{
  "model": "segmentation model",
  "dataset": "pictures of board games with random positions, seen at a slant",
  "train_examples": 97500,
  "image_size": 64,
  "crop_scale_min": 1,
  "horizontal_flip": true,
  "translate": 0.12,
  "num_classes": 4,
  "output_stride": 8,
  "arch": "vit",
  "norm": "rmsnorm",
  "norm_position": "pre",
  "activation": "swiglu",
  "mlp_ratio": 2,
  "head_dim": 16,
  "fused_qkv": false,
  "bias": "all",
  "qk_norm": true,
  "parallel_block": false,
  "inner_norm": false,
  "moe": "top_k",
  "num_experts": 32,
  "moe_every": 2,
  "expert_mlp_ratio": 0.25,
  "experts_per_token": 1,
  "shared_expert": false,
  "patch_size": [8, 8],
  "conv_stem": false,
  "layers": 14,
  "width": 160,
  "positions": "rope",
  "residual_init": "none",
  "optimizer": "adamw",
  "lr": 0.0021,
  "beta1": 0.85,
  "beta2": 0.999,
  "eps": 1e-08,
  "grad_clip": 3.0,
  "steps": 9100,
  "batch_size": 96,
  "epochs": 9.0,
  "lr_schedule": "poly",
  "final_lr_fraction": 0,
  "warmup_steps": 180,
  "weight_decay": 0.4
}
Rows from block 11 of a small segmentation model, named by matrix and row number. Rows with one number within an expert belong to one neuron, the router's apart. Each number is 128 + 32 x the weight over its row's rms, rounded and kept within 0 to 255. All counts start at 0. Numbers have three digits each.
Before each expert's rows are labels from the 100 images, of 14976, where the router gives the expert most weight on average: "strongest on" is what is common among them; "lies over" is the class under the peak. Only what is clearly more common there than usual is listed. The data: pictures of board games with random positions, seen at a slant. In brackets: how many of the 100.
# router: router (model.blocks.11.mlp.router.weight, 32x160), inputs 0-159
# gate: expert gate (model.blocks.11.mlp.gate, 32x32x160), inputs 0-159
# up: expert up (model.blocks.11.mlp.up, 32x32x160), inputs 0-159
# down: expert down (model.blocks.11.mlp.down, 32x160x32, transposed), outputs 0-159

# expert 10
strongest on: nearly empty (64); digit grid (43)
lies over: board (100)
router.10:139125099134155100094118129115121135102137093182083102142109102062094168127112124109166099112086137161153083101167095127078136144133111050099128092157181141147151114103170172189096107101083113126135165168115166109178139095136140084143163161137149104146164183148040186126088164089054174111111143182086124129164161062097113167133113110149143099143094175093113114079191161151122157154096109160148112103093124165140136157163107134096196124138115105118103151101084131164175166150163077
gate.0:129132166145153136113162144202120155142134083133110112124153121146144157139079145117184154148159124101150109120117179118105118136099124103126119125171114161065068189115130086078159186159181111125189125098099106079167148127160133170147118141119144137080092106139115101164118133094155138115129141094181170090180118076156079103135209179154082101155163089142095178155153161130160149131138172068155070089057121129128105118175156212127089092121150149154082153136193142152170088120126138
up.0:152116092107126142188108104137078124158162098066123125165110149102125139113160171108108062060158129162126128129122110157143139208109155132144094125092090106149169128151122145117085021097121158116067121173093100124123129135168118053075098149103107157147156104122182119114125055196098142136109111122114118161053148167125127174122087127123142115106082149050139105121118082093099135147129130142077158186149167096154121127136159118157164072112183147159102121101152140096050140137131114
down.0:131077141100141066115053086134139154169174111062144131149135087161123117142107124143151105128133079140137158137181089117162107229141158133187126121172131119173104123110165138108096113197081164147139074168090147129127107071119107173139144086112096103136204133097156145162141181127047122116179106132121118108110141110114133114102141090138050110117143110127087150142163112127115126124198110113116186160140167096157169105156081112062149092120131103167153091112124085165150123157118059
gate.1:133126129140122099153035103131072132139128126151125139135091072123120152099117098097100113158142094114205142147138151145107139128113100102110052116140119136070159133118146146139114050068113157131158163155151188151160148123212202123073153139166141154188100065138093166128129125130163096172101131156076152174126198094142081075130109183148149124071103148112124139055113155092192157123128148193127145097116081146151153118078136112115142134140110094162162175111122111159106102144145113
up.1:122111125123137169103210173118193127109116135126120116125175178150130118161131169178160137135090151146058112105113098116149139123143153146146215152110149120205098135136118112116128209184140101110106090109094090117089141142053041122194099116122121089066157185117159101125142121130092167093133117103179102095149071145116181172124156065111125124182173119146138122198145102164095102140135118085106109142135175117115083121177118140141111124129151176067093089133127132099143149116116139
down.1:120121099172095124165114124075078123187200104159107142139090084147169156126077121120116127145114121112139129137089126134155151124198137119163121215104106084195131124152142065164153094123110096134130138198096104150094103118193110133122111123219148168124165095154138140142111091168154145153111109157096146114064156184106137117168112122186122170097091184115172090116124157133163054163141143127078111059182134074179154147132163104158153139088140164127110163130160162116140116096117116
gate.2:164118170158116129187171121120132157185112160118086119161157056106077155088152161061110117172136143116085155142202160173115101068136132124111119099133119149101123130080140136105093160151158111137110071103177151099168151133095162163104198100144194147134156123154115112133103093117154175158170101190063184160108147150139092156084126152094132048109170127150164136106116155119146161125130125143090115176117218161143120183150133139091048153109118114116150143115128151108100089152144101
up.2:102159145139187134142177098106172133144094152076139111152169110132090140072146142115123116164180182114110110121156131167111065122142161152135131114143147179110130112105111153082103140169184103133098084125176158126144191142067130149110181100108165120098124118114199076143137123118144186148145157138039183129074136172114131152121154101086089100141168098105153173108209118113090118086160103138031130194139153148108119173134137093110082179159159151127162114127150125124090173100144104
down.2:133143132137104118161165130126142138126162174143142072100169174154107164146103141076133120112117094173088120141087142128128106091128104156106177156123116131141126125165138084148084122132140067060095146152145107077128168182162114073143126115100175157116126099178130196146115122076138131102131093152078137106085176165140080132127196122157116133164123179091189159145127128133139147138139095158092164147138105118165152136109198135186163115120176130161049089142144234047148104167173088
gate.3:176081123120165131134106107151093130155163110156160118129114162224090117109104123106162090095131100183165126157136081199122147148147124108117068106125067086074147094147187143133084125110081139177131125143146145189152098095212109142097080127090131109140059105095119153130100068133108137128082151120097121135113185115111069097131094130154146128071115125101115195071140136135104117119178173159131134074103166198095127114087117130119147138125108060170127174091164148103137131134162158
up.3:128105115121112130095093192127152142159140135103117076118153177105138135146067109153102141122164112193147125098147112096164096134165139137140179120119171097179098147134132086156108201157067131118119105097128078103120075117063165136166087121097130081072060175113147145093138113182142142052147052153154089081126107156104189202138160120100161094157136106186112159132142116168146141114083116154104155170098190154119112156158095141113120133182065164123094099138136116149181159139147131
down.3:185091163139112116104121091126095144166212066161144120140110070152156112100108124141178163155152101062139175118117159144179137135151167125185083105121154068092128105116175114097143140181113111105167100219142145167122123088123121110115177144190082131078125151109132210110169104153149121126112140106165155141133120079125117120163153154127130155101119137055130135198104100128132084097113177115056122120192138088094148114102110117144142169073142137074153105156110178142116077126104125
gate.4:148084079142138074163103153082125158135111176166108125094126081210102160148114127118086146155093150122187060135152134158143159121179115108147116164105112101188112076126141163139074060111144125068140125165113173161089205096154101080158118146156149111084145050155104144111091078127149147128074152157095121148129175083154154073127115148128128102091153152093152137112130141094176073120152116145082113044127085107144123083090170082129154149156081134103123153143124141107078115105135112
up.4:102183178113116181082151091176126104111144083094148129153129179046153105104122118131162115102159107135071196118100116101123102155085152149122143099141148156068142167126109106118182180157102137194109140091148078095182055149091152177097135114096113141166104190105147106136167174133109100122192106100156132120127088186093097164128147113134140156156103101160098124152123114165068185127103133101179135205124165154114142159175077172124102112101172119159128091131134105152183149135123145
down.4:135128136174154120127137106114118109089177129131068152137061144104138142125097132106167151099123106105147113108099164153138140159148109052127161119085095108117170120179191126168128169142081068136171158173094076154120079122156116133118090170158076124118168158181045221115128105129204075109147100111146099093165077153104110127145141162172086130133089140179109071156087170113172082143159169108148108151149120163136152117126103143084151147115078186135116166113110164168174124121093135
gate.5:140053139139130150089101143158147093141076110164131104140126083200130128165109047158122179175075101169081152085146125181104166124143136098114137152129143107106141142094143158110108157165122071134152102140120106123152115087154136164196115157186144158166108162125130120168090144124171144126117089099074135087167058099118143130147118143160072092182132156137108094126188158173171081123161179129137041132107134155139095133167094163107177169131127143096116106076095097152203123130107089
up.5:144085120121150166080100124181147084115107114143120100153108101153126134155099074137145172164090117164090134075158137182093169127107121110102152132127153130089146152095165156143101177156101085130186113148131106098165116098156131155180094155163119134169094175131116140162089151102150110121132100103085136094165067089102129145154146132171051101185123141164094083111159158169174120124153198124188061138091122157130090134171095189105162184133106126109105123058078093185204129157134102
down.5:100162117129132084083164133153122060121138100179127103146163138182121190075137148029137137150167162109154112134130177179141136094159117113165170131143092093118099111132130127160099173151180091123148131132131106123192135137114175155116164103110112125108061133146074141167130084087145095188153092175131143087145084147182140106120082133127080096149109105164123184137138136107104054090137148138117050177099103112126079079113112132126076205099118174108119115129144148090159169132084161

# expert 4
strongest on: nearly empty (99); draughts (55); more pieces: equal (30)
lies over: board (100)
router.4:152130101146162142112111157110145120116163092159116095131087093054120171143131129099159125126092123141164112054152122098092118144155103099100121147128184190123170111114170162169088118087079105082129151152127161110147161125156158107133161141092165171141139161159084190093118173105106155145161176147128167074144132048085080161136119091124162131183103164065140116043159156123123124153093112155184125062133092172141139195152126161130160159158069136133119145078116091167163157097168098
gate.0:081100129109144127081105164107150096133140122118104131166110178123119135162144156086119180176175121170117142079166145154132152082086121175115108143091093176080118168116123144096092181146122112155145106053220096129172197107077121120158153088157101079126136189139121132149106105107157093087144120077172091093095062126131137136093117152171022119160151117061127135134090116082098161132134140112167182123141132155120155087084073113101150097156094109153148118085130121165113127124083140
up.0:150145157146119144074056160115097143160161119102069092083112136122152168152146132110147082069138146087142162100120091109100074203153167129166147164147120115150110120132163173150155098128110163101127186153066138111147091157172132123136150168074164173117207119159111145143103195096106177154164116082121125109117095177127147142123109106159106119095099166106146151165110137169156073132110101093151112070122123114146107161135190081133074116138143162078043144156182164101158157122180155
down.0:130159106076134108167084132150181105122130113066104134118096069090128130133121175140195116110164087110137083116043132137129158158167174139149120127109132155105130111146137051091194088132043111114172116126076139133077147143081101107129104098139086093188151098190114129144148080154158131128117130168154138068119170142117125148146113116113124163150091128178096161125097132136162149156096115113215121133085109121110116132099085128091121114125091147176053109062083166093097109099156072
gate.1:141081120196079094158185109123096142132132104154106123127088097120160100161147135116095068085099113138092156204094090137154143159144156062165211136184113168141127117122124059165144065096102173096152122163063169157101064134188159097088096125132172127132119109135144158097104113165130128114094135163097175104166111108128090096148144142103194184112081167124112141140137133158136151100125075135124133099159085083117123117117186080131093153118114097132077183187112163114112162126125144
up.1:117153092101134083073135060107128140148076145138162149181077068145195074122092103128100124096180128120069095140115119154192146115107133132115099119133104103059075155208123125113102135135175108146113107128130041154098124150064124103110152074150192118136084153119102143151166083146141068131072094143092049122119103137148119121130140106106111120119092109086148160087089128161137085115134122153124130122121141116178149124074090087103113126200169138166092170136118062146087131120115130
down.1:164140170048110123165141117109105182093104101064158130154157167076174122132126128161192080125130068103182122109063117085104169126121145072117116145133158105112138125083117055118103099081154163121142209075111086137103124103134083130145118166130124110148117125049140133099097148127150114104154151149160158005141128109070121121125128139154126169147111151140084122157144071123098130143123122128192153151148116122108107118164104125135199164141084114163105111120122055142154155121165097
gate.2:105103143169134101123150096150125134173113131132184121144144116120140070112116092124153099118088115109086157122063125165151118128092154111101063101131115109103130148187104108056151141161189071165200074141115121142116077099149077135159064109128130085115116159044119104126090139155140093132141150093177126131139146183094120128147165144107068132073112128140117124154102131203086171154141124129094182119124128051092151080124061124135115086105134132191172124118118123115101054080140184
up.2:098087132097116099099126149111123131133130152158090114123198033091087102138127159088162133203090144051121150123133102137089117190112149145122151119127051081141114100140138113148157162165156113133149106143099192135099144128187094089118105104135129132094095110081109133140168136136057135145087147160119150102152234135100173137148153058123081119135130127201146119176051132140154119163167120084092108149141116104156159140123192094140086125133120137118101108200096164149110125105144145
down.2:094097122129152097104141084144156124131132109183140161147147154127163177100134136098131095125097112082145125069119160127173079161111109107124100150147144138098067154169127102103132145136177114160119115117116091192083116100041136137160126116076023088124094136116136158120118088132141058093166126116173083136159077128203146136117073154138076103121153101179070137147094125108076144145126153126057127151119117144157134103102051124117099165142100149061149180169093080134126119124065148
gate.3:144116111117080164111138182135131103081178131133096094114097131106121152154125145127168184082120112158195128082123113066095128160118168096138118154149110160112142157174144125212205182125097205094143123062135147118109134076172143073158121162114155138140137153140071167108121152095069116174100085092161145112175128090101093166156147113149082121176114135143121102165045162137153164089166107113187124137093060129118127149148144101155097136094089097101096121164148145144177163111170125
up.3:094150138126177090172125082142120151168089133111167169156162147148137118106148114129093076169144138085049136174155145195159122097141083158120149095092132096138126101088122124041063099120169065181133127190103108151145127166063102180096125094131105100108100111106169086145136100155176144078150155181088116149091143165150143096104122129119168139057140104117140136100195103122116096145082153136073120128156195130121130108117117179080140125175175152149170134090106110114090100149088129
down.3:117109127157185118117095156136121202168059119124131105168183121114114088141149138079096107175131152087100082075122138171127116109100160148123129132134179115128083088083068114090141123111183139100138125090106119146102189128079109168136153096106147110108106131086155011163126144175084160118147203143125121168189116110128135167056121156157095131111195110142109153134157107129122123151114165104072118107113106172158123118116098119124126144207157133050080147127143086125092093101117106
gate.4:184095130099089110127102065145153074090161098163191146095078157109104092106111114115125163081158066104143142078140154126123150126123087079136137102078129145142147213181110190141124152187092142105113112104145038154161122131059124207086212080088102102117144131143145207113076147154103112144144157119104159130122133138120150102116098086122077098075156117125124152098156125167146141148123134094069139124147170133132093102105129108101164147177129123121074137123114133118172151126094106
up.4:173175129071101144110065156115142127153092106117136162100049155120077120134148132122097146199104133138110111110168151112161139103125087094125073165141113154130150121131162165135129076105112153137140162126187085064162214123142085106127114169151096156159156133163102186150129090108112114085137187056134091133156054095104099109105112140155113175082113041096154133151153186175168143120153143124103145128078153124104130149157099081158078121134092125095166165113111168117159166099166108
down.4:131093126122077125117103102091096101158129100144110140058163132147168139170139114180116125070134169182135125139058130093134156142117152123143108163131146099104158089191097164155116080147103161120139166106041112160129124155086165105106124110120092126117143140128132158137120112157100127094110127053152074120122150130149167103177045136093144123127176084113122177151188124148156170054103117151155113172045167170130104093127170071086104128111113089158125090123137173097118181055102095
gate.5:168122153169106168171161157099065120100158106126109114122110135127130152125145117140148115093111137078173152136101124109074065162166186115110153133221100155145151116142158132186143104118088142095151146151096153126063044159181158111099116150131179164137139101136142149111121150136103183132092159121113178089138120110130152118146125125056200116147087148118114133120142119171164093128084071163146122097166101101134129176183193066172092170102138110176107130174180143159167185120161093
up.5:080136088093127105071103109135165113151098133120165140151129110169150106130103146099074175147136106234121150095138139141136169078087076142156039108057118121097105167113124111051108167151144092172115106096170090129178179111129097151150153115132081093137108173134109122177122112132154073146126071119155105175118118117132092140121106155201086115149132123105130146101108139093117160128138169095154153150125127118118125075064048148094161079134123121126161090084078102115096071113091158
down.5:058077131145089129109136146175151127124135076083128105078128144109171126111054100063195119113111070115177111110072124137176132184159162143099161170115191129154120159142117069089160112114138137173142147061053115139108149113125121133200092153092106100123143129121052088199122152160152140137161122132182135076115116123074111155139087144159151177130086152180122101135083101185149098162100126072146171179154131134115163139114129145125198124102120121132110129133121177120116131119146113

# expert 8
strongest on: digit grid (83)
lies over: table (80)
router.8:170146151156158161132100134193117122083206120137116090104144106089102181150116102145229176132141078165091130115128139086131144122143069090083161154145177157154184145108143130170133125106089109085146146159104195124151122130115074083170105149154182172137167130157109177174121173107099142149097154187167139162111157127112091099123151064156154141119098158124135053064124196127141126129115101108136128128141144162149147132127202160130154136139181072127080156090122151134153112109174107
gate.0:173158135130153168127181080122134137076129159126145139110104152112109132115092111165181107098131110181177122137200056109114121130131118062141124180110115166166158140202113163186186117167128138094130141091109080170116132098068089115165135111141126181150132147153088167112125162110176108147131094113142036101129078082149113131067077175141129114091107075160137143196144137127094152110193099155165115114145101140108170071146064116111149129090157099162143130151070087124122150139124109
up.0:105194159239178123104131124157125117113177139125145089116112150112139149102153116146164179096117119112141122143081138123150101112182112133097076145144139106193188171171116114159184109136130167101181161083154116147169156154091154123165162119137144137172167115152172186125139146150141136164140143103147159117045034089115111152110106107095091112113121071158146062092113127154093109120165094112126127124077091102059131140154130094143107083161126108129132157123132168093202146136175175
down.0:169194133155097127153103084149147118138139099087117103177156195127177123137140156172113116108142071086067167096151181109151135149134112131164150092083167042117153106150138166157106154168168125132137142170163059192138048081114128111100117077127134140054102116185147186128122101103187098140127136119117128157142085178145123073112091128107109108113135145135145123170160145100143128147172120111090132112104048144091091138172068110130136092127164123103190150111102103168114123149073124
gate.1:122148117084195105083160175142179187152096084141179142112188132110150062125088118143109093128133149082094142135114173160097151125127126173132133082121088163128097075143112047093130143135146128104095086133114158106156133149178169111136157126097097042104084082073113062170085095129117158103066160174092146126157115111127115124095150148159067144137180081121052147108142114155111124117149175142085105139136122142158049122189123113112107181163136118126117163151152155129134105088126103
up.1:112102122177150139090165116087172144077145125116112140121157170118115145108104097151192079063123188083115151101074085132156128127100158123133156155087152122211128166179095123141119111111098131118134170098093093142133095125062129091154095108144121140125147128135124134121098128165152130080204157174189101083101122133065139075077062114188139072111100148171138135129169140120024153154134183108107149125177118041140161120178116164112142152115140128148118128140075135135131140118148095
down.1:097143131155132159093157143106100162163127100094069148112078119122110114142167182121131102169101101138189134080105132169185191109167119149150131120154122115144129132124107101121131087127150093089167096132139167107087121111162099113100108062205147139044112161100135049073158099155127149156112154143144141130130141105127141134126144097151110161134142145170196027097100090134160147088067066119160111097114111159161080078122172161105154165108148131093097079102153134167076109091189133
gate.2:126146187100147136157146137164147128066156126072110106118166126137155123130100111182215147006119121114152163161099134117147055140195107101144161168094093136156141130133124103177146101155142180077117117102075097161140079137089100097126107126091155144141130090132169149121099123140108081113156117098125122132117067129159121145148137136123123101145061110236133101149130089070126097076231121104125079134183113084150148135135124127142118165108156106132113103146067150115139135123124140
up.2:104159198120121146149130133168121124078171141076094072109165080128159134137107094147193188028129103122135164163092132104144050115224102113114156183110130113166159138109133090178133086142142181081108115120104148156142105139108108098137122132113163167156151099157176164141112135129097116137129122094135143108090062125170103158137139110142130117144047134199149080093124111099145101076195096100120074138161120092178146127121161155141128149100146063123101130141102148117168142109171149
down.2:116139173082134086128186114126141170099107121113176159118122127080141060154137125119126112103134143101157145111146103120131136128146135160184173085090113090111132091173130126102112163178158125189112095132126087130111040119058100092114126140130109120084096117089165132108158097117094084135070042100142065138182104124195108101166166135067111121170082084111060111150154134144135113122183141133176127122139098099124138089081117113168106161132114129149152069160083102139126066147049168
gate.3:144156136145093133076102125149136089142168157176113110106082082090144149143120100077121162121144085143137137123130095099147138109140086110120133203152159122173177157128137116133125098109120117105098143154182192068150162130164163080152155128140140176152143152160137149102159134119110194132105177102116178110050191189058158157124147081163165149108128170135184081063130192184114156133134071146075125084130168117163098109131196149098155124121127080156132157110148143147182140084175142
up.3:078090185107120109090095156164170128187104115150121116103133082112137125150196103072094173135122120128097179126067146093165161099088129153115115161122144125145129126105066078093096138115155116142066121149148212098102179153155147112155125135121127146125128142125181126128169119159119158121180177064162157137102146134091126122124160102117102125082176146149157106050109137190103151121125123053043158156182150137189128074082168153126138136162142107133151133131172128139180119068167124
down.3:134120103099107158144102122109124130152127150150121161109138050097121149169146133057101132118124082131123132130138106120118124075103120146121063112136158158139115114077125143106116092103115157128093138163171188111165166190181169121135147119139211189200121152135126120131119182124087206157148164162108155166071186168127146187162161104142172119142117179099139178072167135120118135194114094140092139090113190155173116161171200074129167126105124106140126157134120138108098169133192088
gate.4:123081088156125129116140132112123118170088159113112147162160130165097153128143241135136073171154120072161119125178193141126120109187156126107119139198127139123121083134139158103095142134143109133143120142117117133182120144122046118086105130098134125120078127100183089157150142108080179161117087140137146158164132126102062150136121133176109237195140152136084090114155152099145130093101085204160121126093093088146043122126142118155142102119082129112195121125170095110099124131112153
up.4:078122107140135137149107150129151095101147138129068079142101160188159183120108127086138111068101123140150171103082123120144116075188163146101133181115174118166136165141083108094106090096121167160117135067147127100179106154121180068131127088082147143169152109159137127098106188177143119151136091128100125110082142149130082146161095085160158121179138199137106103066141152124060137131033112151095162102118117043159144168172109157109186116121098177122148145121141115111166142116160169
down.4:110076106166101132140121181120115111100135127187134096167078164133170120158122155148138154162133117111133097107131128091126128167193105129082176157135179109177138175084120117150150124168151163081191097115082145119095116117114127103146133112117153113094192149109174070161106107074125140185113081038180157094130159076097136056096119113121109174175120168133057092096116139147089185081134101101122150132134093126039142103081122161059116109119174133138139116134145169146160131115096114
gate.5:138120155141106124079137074127135106113156136155099147087088089079135176119078079093184175066096112161148138141091102086198138152128112094091147183109154128171167168148130075149148108111101095120097133103138116122155127142092142097175127146134103170144125150154160173104120154172150134101204159147164117111075113131067100124126116103145137106121109140239163127080128141175069154144166103113072145146221163083165202101142146170108163127097158109160122111109111135132158151100157115
up.5:140140138145097125087150067133130091107159153144104139087096078075135147125092089086168177032096091138172149123089061115177120127115087085090135192094163129177159152141123082158141095110119113126079130090125095129134106108074137101137130153115106159150141142157135165099132159148140139108191134118140129124071150133078080114151132106148151120117107168186154154089118180201037165124174068120089137128211168101159190112143137147132170137123135132180136102125087153129154149115153136
down.5:165124113108075084092130113052175116110171164088168170147078057098096148160185088147137124111146072136123189142194118116131119158114137106155149083105141142146129117120194123107080141129089095144079165126123163145146114129129151155078104148176124141140097152132133167090131135102076125115118108169125115167112140243163142158193111139090219142127088146101116153123141152152123142164183136172125110089106154130091151141132155082184121132081118119200175174106102131157114120145118105

# expert 29
strongest on: first side has more (92); digit grid (79)
lies over: table (100)
router.29:125079102192128128085085154195088101092188112157093118085120089089108163138087125098150146148083160144144094066151112090098119115149148092118076122096188110140132137088140146179136121120092098106120168138100166104106073138143093112158133130116125156127159116137112193167115154122136144160116154147152148136167112105077141085090100095157148196141087155068060116100117170221091103162081145141139119084127117131141052111142174149132122096160158115148093061150072110116138124118186085
gate.0:079109096122135169119074171144183137165104133127132132137112123115152092112170123112111122158186171067144091138137132189094103087122123122148105140134095113114107155109074090110116124091150149104166132064127139149121060106106163164092089149080139080140106133088117158156162111138152136135154155103034168150170139185166130123131164164123063085118153075096096133132088162161100164107116114160129075034070120123103079112173074115079093119195143117128125114128118076151169171109084100
up.0:123053086130172137097096124159121118125098173144144102181153090093148152091129138111080116165193201050117081122135102156107052129120154088151100177110108105098079132087091105118151115129106183121128144088138173129127087104086150152099083118092154101134103106091096086168127121107200118114154120093066139136193093154180119134099154154149104100098175093131158161146092124155118182132100154148105071057096103128135064119153084127101128122197146118095113095110135131125142171132084124
down.0:140161129143150129168024153115103130085151077124119110085149069123099122169163071146076180117136154141078193126137135129126116130108111181109119063146117142131131123096122104173128154103074128093145103169188120113131120159131113098140148101091117173108124149142141078143111122127122145109167192118117189169160125032143124145166093059125139180156101126132192117125117137069121205187106127154156203125106152156142091147121217124097118149123146132113126123107169124073155132143147118
gate.1:136148142086089090140089128148119129082203137151098076092141141013128120118126109014099129093152145192145114149141143091104131137108152152115115129126150112092131138055142143182141189117121105135109158134167170114128132148165158056150129147112153163157151161140093191140198114100127141148165125137158151135166084144104101131094126116159093137162040198122128107116081123157147141079141124091174154123173095148140142123085194156126143101120152097145084142136154158080161145120148155
up.1:146144131152155159150167098095142150153060133132188189188089155198113111151109160255116119110115111066084126100108118185144106146141118174133159120151104159175119130185130123086105105113150124158142086137101108132113122094120117206106107084196074096093109145087149045133097144159131132096081123124090134168118169112131130126137132103077142124073154090134102124150180137084135099180122144160068096154130135154124099136143090099121141132109132144128162187092096133156114113149104111
down.1:178178138137133145197130120093122095118136137107147092132093178107118136101110103089123134127157121153116099127164123119132087100135152145194122114080141162159169174181141124111042187127099072157065125106182126104171138141164170103077210145176081152127195168148094119087121094075180130132119108131111113122102131160168168137090125152122136159111152159132110162119169171106139143083148104183134146102143134127128108112113129144126070116079118146161167190091135138220078159162071094
gate.2:122132142144053148118110173090158102129138171099132111098107137161095091134121163130079148106107150192112118126115150098109111109115107150175126169157123131096068145091050126106144141110103168053099130068102178112122182074151158145142186111115127158097108133111117125135151149112150164117080110031101172170101154083138119119093137141105123150091173135107199155097150104084116174116094117160103148133095090109131125193103156111134076186113134133112117140114178136206139164063208129
up.2:129151127130073163124112172110145073096186165103104079082117150094069109119128150091084164107121128219093114151139169110089113091132090128176141147141154132089099153058111135130131163126115128048102136048103183105147171075100139098124156126121137152122107169143085149121147141108161148121101105075130163166141124148146124131087141131129116168135164149123198129085154106096130152102089131142115135163089115104135144182105133172078097170122114113116108167088172111200156170082229151
down.2:138150134194057178126098118132126098148190142105100089125110149187109141149157147132116193100099075154116145146146152096128140094163111148122165153154142173177158158138108133159099089096083081070131171145161140090163161169147131159119168123138166143145158147163141139162118188118138198128190135154161193112061172150106142122181143105142168120103128184098197121103134132119129138118077050155118159140115172089131129139159169181110148088082186127151130156102149157115139154073187140
gate.3:068042129113152137106107155129134143122094154126130118153136072202135100159119091178098090157111149133132146179105087147126108146116135140149073158211133077090118129084086132127106144138138116148134091115123203134124207118152127127092160143133210121092102111147109088108145108101110115060127126093071114142153167011136126131118101206088108092069130050094082137126122146165117127129109121138090104098122128142120123158119140117153106119141177180130129096086101143152109073168129149
up.3:087141153179170160109119111091122132126063121144128108172147110159078135088063182118080117143163136114134095125188114112094114150154130062153116156127201170127106164125127163139131132182124146082147090117130162127151207114094103171088169143165120086112098148142144160109143149090134131141119128096125122159100115116117131114120102090132102045093146015141096133163176113131083119142087098166136102147093150175143105182136075170107069168145181129112146127086102077159069147146143180
down.3:115072099157109124155123177115075165225153127098096110146222144135134136139133081121137172135088153070137118132111070122127102111139106139052085133129097138150090133077091095102190120129124164124140131148127159138120174135182081147195090158119198117147177125156149119113117158216104164130159150114144170120125190094145157170074099122092074162144150174184125106130163097153154110120133112099105187108125124109128094141161163089120177090125145126104123148112190101096135106106137087
gate.4:156170153196110118093117149083158141160159129125161188079099130112169092150146135175101156139058075153143168119076146122101161121156081108154155135134125120159102071092113131121135095148115156134140126154069111140075198078154181127124101126210136202072061150124123065104105128166126147091078116132137126161084152174097171163083163160108150132140135108113175121100128114114167161134093111181053140169112149112171111161169130113111124107125108164140119162109185139189124149086143132
up.4:114141126151069101124139159151145107047188109155078065107167126086112163118146171017140136141143159177151091118113126088138120121147174129123135134158138115142090156109134119177130135118099091074114130052190173121113138128113123086180181118065178137159143134185121155154170132083166151132133124133160140109126112116090129142115145097131140127185115178085168072113153140121136131175122164088149182128117109128141132114125216132113129129084143137194137093125173175078106121054165146
down.4:170147120113118125225119087109124144141169119175101127179111098122129072098128182081091158126125134120135146098177052199026157158113111103085121106166072099135183177107129190156088145168125101121158156132168115104127158143113133096122154074179155146120166117144080143071147075139108152105115147133157121157117129101128114178123119108119121158022124130137182175084150155090097122098177127131172103107110127125100092215136147116148109143139105135113121152118131126106120094142107091
gate.5:088113146126138153109105127120174124138114091121090104144148182087151129097161169159106123102151176058165128101165129184136084118132163087138105192135163124120118163116096113151144125152103151105132069077185148134155077061095116146121092151132093108118064173116120112155144124112075204154110139114148177088169113138143104159098142125126084122107177052157114105115110164102079167129086113166157082107089085089076061085158096181106097099174092122113116100135123081181119191112162134
up.5:155188110088139106160168077106081109104103133105149139131120075108103107149111095093128140139080110171055185152161131098180164166082094117117169127093116166151101082148162157123120120132101111115080155212109095151115148151134131103161082178147066125146146120172130170117072102068128102103180108155193060155096152141120147144160100154133173109153082164101093176185133090131126090167128152133126136151170164141173159147148111096139156191077120104203118154122111126093091120097101127
down.5:152098157143129103106176070161199124089177103118147175104080194107155120107087091129108120095175136108133132172094111137185125182125140117145104123113092132136131095153220139102110130197121098113156072120137116142102053085060112100103085090108074161129128141097138130108150130122152125083057092132127147091119068116096134116190121179154077106207129119162119045113140084100109070152170083144137102121139138086109154117063112123143164115124131112148131116096095123133123160104133136